From a checkpoint of a small segmentation model: decoder widths [48, 96, 96, 96].
Rows from block 1 of the decoder of a small segmentation model, named by matrix and row number. Each number is 500 + 50 x the weight over its row's rms, rounded and kept within 0 to 999. All counts start at 0. Numbers have three digits each.
After each channel's rows are labels from the 100 images, of 14976, where the channel reaches its highest value: "colour at peak" is the nearest of a few named colours to the mean colour under the peak. Only what is clearly more common there than usual is listed. The data: pictures of board games with random positions, seen at a slant.
# conv: 3x3 conv (decoder.mid.1.conv.weight, 96x96x3x3, standardized in use, each kernel summed), inputs 0-95

conv.23:377484510514601519499510413450436462530474516453502537476479519428483475473616446493579534570526470451505482491542482467507470456530443563324524537569514501613518490413469460492532593528501517501532457439581479466501462579625508462459449514498554497574509565474524465525510515519483503433
colour at peak: green

conv.35:504485463410492495569508461491479610516416489529510547545435481551550523502488512359495511482487523579491557493422541572487445513535453505461412500590530510479448464503553457492615525511544520511514527549494539391543516426476524450499415627479550471543522474399487470486480613472407485540
colour at peak: grey

conv.86:515557488551497518442598485593537427498534510459476371462532485433454484530579441465520544554527508419574566572550497415426539392475555500458477487507497541457535514508542456467412514504517516552541538524610430487510533544584564474443502432511494486413502518574509465431498557403450471482
colour at peak: green

conv.67:428480508485439569506447459497458522626413537416502559486496512493508617530534451490547527596439475473513535532461537475437461520602476474561516474506557497486538417500462537486492462560509605553541461505482455299511508466510573440475478480453553468533550467479494446534524531542417518548
colour at peak: pink

conv.12:458583524477478443493540556516476476503510492372491514444527468582356467466535524414516508579499462549472420513446526489428565510544466403558532464565444471476630561548472505543499509547470453524507428577561485474478581528472427467504465417459484500528541503572447563598473552518526482524
colour at peak: pink

conv.28:532496532536471503535523476482500493502475507580520473522511493502529501538504490526509504509560497527473540516503512470450450503534424553561496519529477526531468462491520514502456482528503510513508500476469500503495497503525523487481496508507489495477511503511491501504503434515605095512
colour at peak: grey

conv.32:471494517498502512495462471555479482502422493477516414484512504477513511583537490437563492385593502512454532470526562411462490511453499576725431427570491494499523439541472442449512462528448544534489650464532509496514484514521586522557460446503481532420543484418502516495497485525535537442
colour at peak: brown